Weights of a small model that answers yes/no questions on an image's attributes.
Training: soap at rate 0.00096, batches of 128.
Data: trained on pen-drawn characters of a made-up script with 800 signs, 98750 training examples, 47.7 epochs.
Rows from block 3 of the fusion encoder of a small model that answers yes/no questions on an image's attributes, named by matrix and row number. Rows with one number belong to one neuron. Each number is 128 + 24 x the weight over its row's rms, rounded and kept within 0 to 255. All counts start at 0.
After each neuron's rows are labels from the 100 texts, of 14976, where the neuron reaches its highest value: "fires on" is the input token at the peak. Only what is clearly more common there than usual is listed. The data: pen-drawn characters of a made-up script with 800 signs. In brackets: how many of the 100, against the usual share in percent.
# fc1: MLP up (fusion_encoder.blocks.3.mlp.fc1.weight, 1024x256), inputs 128-255
# fc2: MLP down (fusion_encoder.blocks.3.mlp.fc2.weight, 256x1024, transposed), outputs 128-255

fc1.453 [111  90 127 135 117 114 155 123 120 138 100 149 106 169 156 102 136 167 106 128  90 122 144 135 129 145 134 150 105 151 174 100  95 151 158 187 203 147 169 139 119 126  85 148 122 189 109 137 122 133 108 118 139 114 136  77 152 162 144 150 111 125 165 107 143 119 135 189 112  85 151 153  98 116 149 125 119 119 133 135 132 107 190 132 146 136 130 120 125 128 126 163  85 139 121 126 110 125 124 138 117 151 118 140 104 123 108 125 122 118 137 159 157 132 163  99 176 104  92 142 157 132 106 144 141 163 109 127]
fc2.453 [ 96 113 157 196 156 112  99 129 138 129  80 168 155 160 134 146 156 133  76 105 152 112 144 125 154 148 165 167 151 109 124 162 121 121 152 103 118 194 107 173 123 141 146 174 149 110 170 130 144 109  83 136 140 116 180 120 102 109 110 147 112 174 156 131 132 139 115 128 146 139  90 142 143  88 122 146 115 126  91  78 123 122 142 141 118 123 109 178 108 147 129 149 159 133 117  87 158 181 131 144 112 131 109 129 110 110 155 134 179 143 169 101 106 127 157 174 139 134 130 161 132 100 145 131  99  90 160 124]
fires on: "dark on light" (42 vs 15.5); "four strokes" (20 vs 8.5); "only straight strokes" (16 vs 5.7)

fc1.652 [ 96 120 131 125 142  90 107 117  66 150 142 152 121 143 120 125 112  78 118 180 105 136 143 107 106 104 124 118 122 130 114 169 130 143  86 118 131 123 116 122 124 125  98 135 145 162 145 128 128 140  99  74  95 182 109 131 137 101 127 100 131  73 119 165 118  95 159  56 112 161 157 148 128 106 129 128  90 146 157 149 159 117 158 188  81 161 150 113 148 143 141 142  92 101 149 144 154 156 138 105 118 117 141 132 137 140 127 116 107 151 151  75  96  88 107 118 143 125 115 142 131 124 142 121 137 130 167 184]
fc2.652 [101 111  94 126 166 158 107 121 121 144 144  89 139 104 145 160 156 117 130 165  83 111 141  90 122 113 180 153 133 129 102  92 110 142 102 160 173 138 116 140 161 157 164 137 161 115 111 114 115  70 141 118 160 126 159 108 134 115 132 118 123 128 121 119 130 118 102 136  78 135 156 126 131 135 143 101 175 159  84 115  99 170 112 128 148 128 108 131 122 132 136 137 177 123 154 164 151 110 130 155  96 145  93 176 135 137 140 101 150 136 101 142 172 157 112  92 124 107 151 114 101  97  61 113  90 142  90 101]
fires on: "dark on light" (55 vs 15.5); "four strokes" (31 vs 8.5)

fc1.294 [104 114 133  75 148 171 124 147  88 108 128 132 168 108 158 187 119 138 132 152 140 133 114 126 101 126 124 136 118 152 132 163 107 144 107 147 132 135 106 146 155 133  91 146 140 184 129  83 155 124 110  92  89 167 143  90 130 146 157 144  78 120 143 109 127 122 151 121  89  77 127 115 142 128 126 129 123 134 122 138 140 187 151 160 116 128 119 118 120 133 105 115 160  61 110 110 126 123 151 138 110 152 138 129 156 148 187 108 159 140 148 149 122 173 153 147 152  81 154  85 126 131 119 149 143 160 142 130]
fc2.294 [109 101 142 110 145 124 128 146 169 126 161 125 143 117 121 147  96 166 108 116 106 136 132 118 157 144 154 106  62 123 120  92 104 101 138 133 112 151 162  78 134 141 134 161 108 122 128 129 151 101  92 107 131 106 162  69 183 160 123 116 128 124 146 116 163 107 176 122 161 110 130  81  91 116 110 109 144 143 132  87 137 132 171 114  98 114 134  98 109 131 151 104 121 125 152 112 127 113 110  94 163 167 101 137 174 126 146 127 137 128 138 124 139 119 116 128 127 142  99 137 111 126 133 129 100  99 101 120]
fires on: "two strokes" (72 vs 9.8)

fc1.134 [134 144 137  89 116 155 159 125 108 121 168 135 125 124 123 123 140  96 151 147 154  56 123 132 126 110  97  88 121  96  94 127 149  80 138 128 183 149 142  87 138  89 143 144 130  79 132 139 169 159 154 161 127 113 161 161 140 112 148 147 136  91 126 143 141 129 134 160 106 113 124 108 114 103 141 135  98 117 111 122 132 157 101 144 122 121 150 164 180 153 153 138 183  73 155 106 118 124  90 135 131 173 101 165  92 117 127 127 143 159 144 130 120 105 101  99  91 120 125 156 112 123 160 124 170 136 168 108]
fc2.134 [140 146 143  84 145 140 102 149 152 107 115 131 137 134 150 149 139  86 132 138 140 120 141  89 136  96 124 110 148 109 151 131 125 112 153  85  75 116  82 160  81 105 117 117  93 132  79 149 138  80 126 140  81  99 106 132 119 108 132 119 157  95 158  76 136 143 150 136 121 127 107 126 100  93  93 121 119 134 132 163 130 128 150 158  98 144 126  85  75 110 153  84 141 148 122 128  84 138  84 115 118 151  84 113 142 124 123 149 157 131 170 115  98 161 142 132 104 152  88 127 129 127 120 140 138 124 129 128]
fires on: "two strokes" (42 vs 9.8); "only straight strokes" (16 vs 5.7)

fc1.218 [118 142 117 110 153 120 117 143 108 137  94 118  96 142 127  89 134 141  95 114 110 126 125 165 130 144  87 129  62 138 139  93 152 127  82 130 104 139 137 125 137 190 106  70 108 160 119 155 160 128 146 127 168  87 106 122 105 155 126 124  97 142 157 103 123 119 139 108 142 126 101 115 117 126 110 142 149 139 133 108 156  86 115 140  93 145 100 109 136  96  98 139 164 148 134 107 102 134 107 103 122 113 170 158 151 138 133 185 116 112 130 123 173 199 147  80 134 124 123  98 159 103 121 177 146 133 133 126]
fc2.218 [112 105 154 198 114 116  85  86 118 101 117 112  87 133 100 183  94 128 102  91 129 111 153 130 176 121 128 129 109 172 151 134 105 119 148 124 149 119 138 140 152 141  95 161 112 135 123 131 123 133 123 103 123 154  94 139 125 115 163 142 152 116 154 154 141 148 146 155 111 120 169 171 152 118 119 126 140 128 146 152 111 134 116 119  81 164 146 166 109 117 117 134 181 166 140 114 137 131 134 150 162  94 169  90 142 133 130 124 122 140 106 165 105  81 140 107 135 133 136 124 137 141 131 142 131 143 133 130]
fires on: "dark on light" (77 vs 15.5); "four strokes" (20 vs 8.5)

fc1.760 [122 121 162 137 125 122 125 163 112 176 128 140 124 109 133 153 151 133 128 105 113  77 170  95 105 114 130 135 110 106 130 158 138 114 138 141 101 120  83 116 138 124 102 116 125 119 165 163 152 193 148 130 134 133 132 122 154 134 148 118 104 122 125 120 105 122 151 113  87  96 121  92 153 143 103 142 120 142 170 129 102 106 120 137 139 145 155 134 151  95 122 104 109 125 148 149 100 137 148 117 150 142 145 137 147 154 136 150 107 106 138  89 129 123 160  94 160 119 158 128 140 113 123 120 114 116 165 145]
fc2.760 [117 162 112 157  92 153 127  99 138 104 106 121 123  88  97 121 112 131 119 138 117 154 106 146 150 133 103 117 119 129 129 156 157 137 123 160 132 114 143  97 141 139 143 123 108 126 145 186  99 141 150 138 181 125  98 138  93 156 176 116 138  98 132  74 110 153 177 105  91 145 141  95 116 156 111 102 120 120 154 140 125 156 155 127 101 130 117 170 137 171 139 143 169 178 130 123 125 169 122 134 119 115 126 138 158 109 147 123 120 106 130 100 151 113 128 148 125 137 128 103 145 127 104 115 122  79 114  95]
fires on: "four strokes" (80 vs 8.5)

fc1.287 [122 145 115 109 103 161 134 162 132 110 122 118 124 130 120 169 132 119 124 113 162 136 139 134 125 123  91 142 136 106 160 137  80 119 116 142 111 170 127 126 156 113 159 124 138 142 130 141 118 105 110  91 118 104  95  75 116 133 114  97  58 136 124 132 149 116 109 151 145 113 114 133  99 144 155 173 115 167  96 146 111 194  95 155 102 144 119  94 137 127 138 144 130 156 167  96 154 125 113 128 146 101 108 101 109 111 122 134  97  92  58 121 121 157 140 122 164  98 123 167 136 127 161 138 120 116 169  94]
fc2.287 [ 88 137 142 131 136 100 159  79 110 125 117 171 174 109 111  70 129 112  91 103 154 128 110 139 114 123 139 177 110 134 116 143 151 138 172 153 153 185 125 132 101 167 142 182 135 114 120 113 127 141 140 106 132 153 123 123 143 153 126 181 136 107 149 128 143 114 118 140 167 102 132 145 121 128  92 155 130 156 128 107 104 126 152 120  93 105 104  72 141 112 124 154  96 136 136 120 159  96 128 114 119 116 136  68  98 139 146 156 121 112 183 103 190 129 152 145 144 134 122 117 119 130 140 144 139 112 135 118]
fires on: "four strokes" (81 vs 8.5)

fc1.330 [101 141 137 129 143 153 138 161  94 136 112 148  90 118 119 108  70 111 106  82 137 160 104 100 150 147 111 135 103 138 172  87 116 141 151 113 149  98 163 105 161 125 116 140 118 122 127 141 110 102 128 126 143 103 106  67 150 103  96 105  83 129 153 143 124 182 109 119  89 136 117 177 125  61 133 130  85 102  96 106 150 134 145 111  92 118 136 115 102 122  99 106 145 152 150 138 120 156 123 123 141 112 139  98 139 128  88 124 153 114 100 142 121 125 124 103 143 129 109 124 139  94 102 107 134 172 142 140]
fc2.330 [147 130 133 121 143 165  95 110 129 122 120  92 125 160 143 128 151 140 121 136 124 135 103 143 141 145 121 181  93 136 136 141  84 143 118  95 127 113 142 113 134 111 129 177  99 147 152 133 109 127 106 151 123 124 126  88 185  97 139 103 177 133 135 106 118 151  94 141 144  91 131 125 170 138  93 121 146 107 114 132 106 130 148 157 120 151 136 136 143 166 131  86 117 140  90 156  90 160 101 109 130 107 180  71 129 103 138 125 137  81 130 163 129  97 135 102 154  92 156 137 169 163 136 143 175  84  95 121]
fires on: "dark on light" (99 vs 15.5)

fc1.682 [116 129 153 126 121 120 122 159  70 114  93 142 134 146 117 159 104 142 125  90 153 107 195 117 104 121 128 113 120 138 157 131 119 175 116 128 127 123 183  90 122 127 127 116  95 152 127 119 111 135 111 118 135 124 145 162 141 128 161 128  91 139 184 145 139 106  81 140 138 125 158  58 183  84 120 118  90 126 181 140 129 124  99 103 122 176 109 125 131 127  76 143 127 121 138 122 145 100 150 131 118 169  99 128 133 147 134 105  87 108 123 159 117 115 153 132  88 143 108 134 167 170 137 139  83 125 121 149]
fc2.682 [114 122 104 120 143 120 162 170 165 109 118 121 129 112 111 131 109  96 125 139 143 143 105 111  95 146 114 168 118 164  81 132 144 126 123 111  73 134 135 117 122 128 114 163 161 147 129 142 111 143 142  95 136 146 127 130 159 120 118 139 119  99 117 128  98  99 109 123 125 148 126 175 104 162 118 157 151 175 140 131  88 155 109 155 122 148 114 146 112 172 126 162  96 150 153 107 126 142 139  95 117 113 114 163 100 117  87 113 109 132 143 124 161 139 114  93 120 111 101 152 162 160  85 149 138 124 123 122]
fires on: "dark on light" (100 vs 15.5)

fc1.519 [132 129 122 133 143 128 133 132 121 115 137 133 186 109 110 125 112 140 109 160 119 143 109 110  97 121 110 143 119 167 168 118 175 143 157 150 149 100 123 128 118 146 137 119 100 156 104 150  83 135 133 120 155 135 141  95  95 113 139  95 108  97 164 134  81 179 154 138 179 105 124 158 106 108 127 113 133 110 168 157  99 158 124 178 123 168 101 110 133  96 134 132 119 155 172 133  72 146 110 110 122 158 135 130 140 118 129 119 122 112 130  70 121 129 158 128 108 140 121 172 154 147 141 147 128 122  95 191]
fc2.519 [127 157 133  92 141 112 127 161 135 113 102  96 146 153 114 137 128 109 119  82  66 143 152 199 125 105  75 105 116 119 144 130 148 127 125 106 126 121 156 139 174 118 130 113 109 128 106 119 115 140 141 153 103 124  96 119 140 142 113 118 145 167 156 127 162 119 128 128 110 132 137 149 150 109 125 143  98 101 110  98 124  97 109 139 158 149 117 147 157 135 184 128  86 153 116 146 104 100 159  76 146 130 150 127  95 176 175  97 118  85 123  97 140 119 102 100 160 164 147 194  70 135 170 136 111 113 119 136]
fires on: "dark on light" (77 vs 15.5); "only straight strokes" (17 vs 5.7)

fc1.272 [127 108 129 113 151 152 162 128 126 118 139 128  83 146 147 110 154 161 109 136 121 143 172 112 103 145 130 104 131 129 140 146 139 109 103 136 128 119 130 117 102  98 115 151 134 131 105 115  97 164 153 107  77 118 116 137 101 134 129 103 131 149 138 159 116 160 132 133 161 165 126 143 151 104  87 122 133 121 116 148 104 141 106 120 102 165  98 150 108 121  80 102 110 123 153 133 168 119 142 179 104 159 179 119 115 117 111 116 113 129 139 141 112 133 140 152 147 140 159 136 137 102 121  89 111 129  91  83]
fc2.272 [117 148 138 131 127 124 114 138 157 154 171 127 128 147 117 132 130 114 153  88 144 126  93 123 153 144 112  99 140  96 137 115 181 116  86 157 177 118 106 136 140  73 169 146 167 115 122  98 113 166 157 106 133  90 143 113 122  83 166 118 138 124 162 139 117 138 167 153  94 164 126 137 105 118 127 106 161 130 136 138 149 126 143 141 184 172 119 125 119 108 140 136 119 138  94 142 106 115 116 131 167 149  87 115 135 161 120 175 135 159 123 103 146 106 160 145  89 128 143 138 129 158 126 143 157 158 107 155]
fires on: "two strokes" (38 vs 9.8); "four strokes" (37 vs 8.5)

fc1.188 [140 127 142 102 125 130 130 134 150 159 100  88 113 150 143 101 105 166 130 151  96 125  93 105 135 119 132  93 134 132 163 129 120 170 134 152 121 120 119  87 171 112  84 145 144 104 164  98 154 134 100 122 160 127 120 138 143 134 153 143 105 114 107 103 136 147 145 114 143 149  83 130 163 151 121 116 147 140 108 142 156 115 131 179 161  98 163 116 131 113  72 146 132 153 148 160 160 136 137  89 126 174 137 152  76 113 126 111  77 159 121 109 135 157  93 146  83 121 149 174 113 119  99  97 124  99 105 177]
fc2.188 [143  85 140 102 101  96 168 108 141  99  94 120 138  87 163 141 136 109 112 120 128 115 100 116 136 134 124 127 111 128 150 103 120  76  98  68 118 122 105 126 104 115 115 135  91 115 151 116 140 150 124 156  99  76 160 144  70 156 127 139 138 118 114 117 111 112 121 122 125  80 109 152 112 170 119 142 201 139 150 181  87 174 157  97 144 100 110 165 152 124  86 147 139 109  97 118  74 162 115 139 146 115 107 136 124 115 164 142 125  92 120 174 101 121 162 145 120 102 122 127 118 119 121 144 119 104 124 111]
fires on: "two strokes" (82 vs 9.8)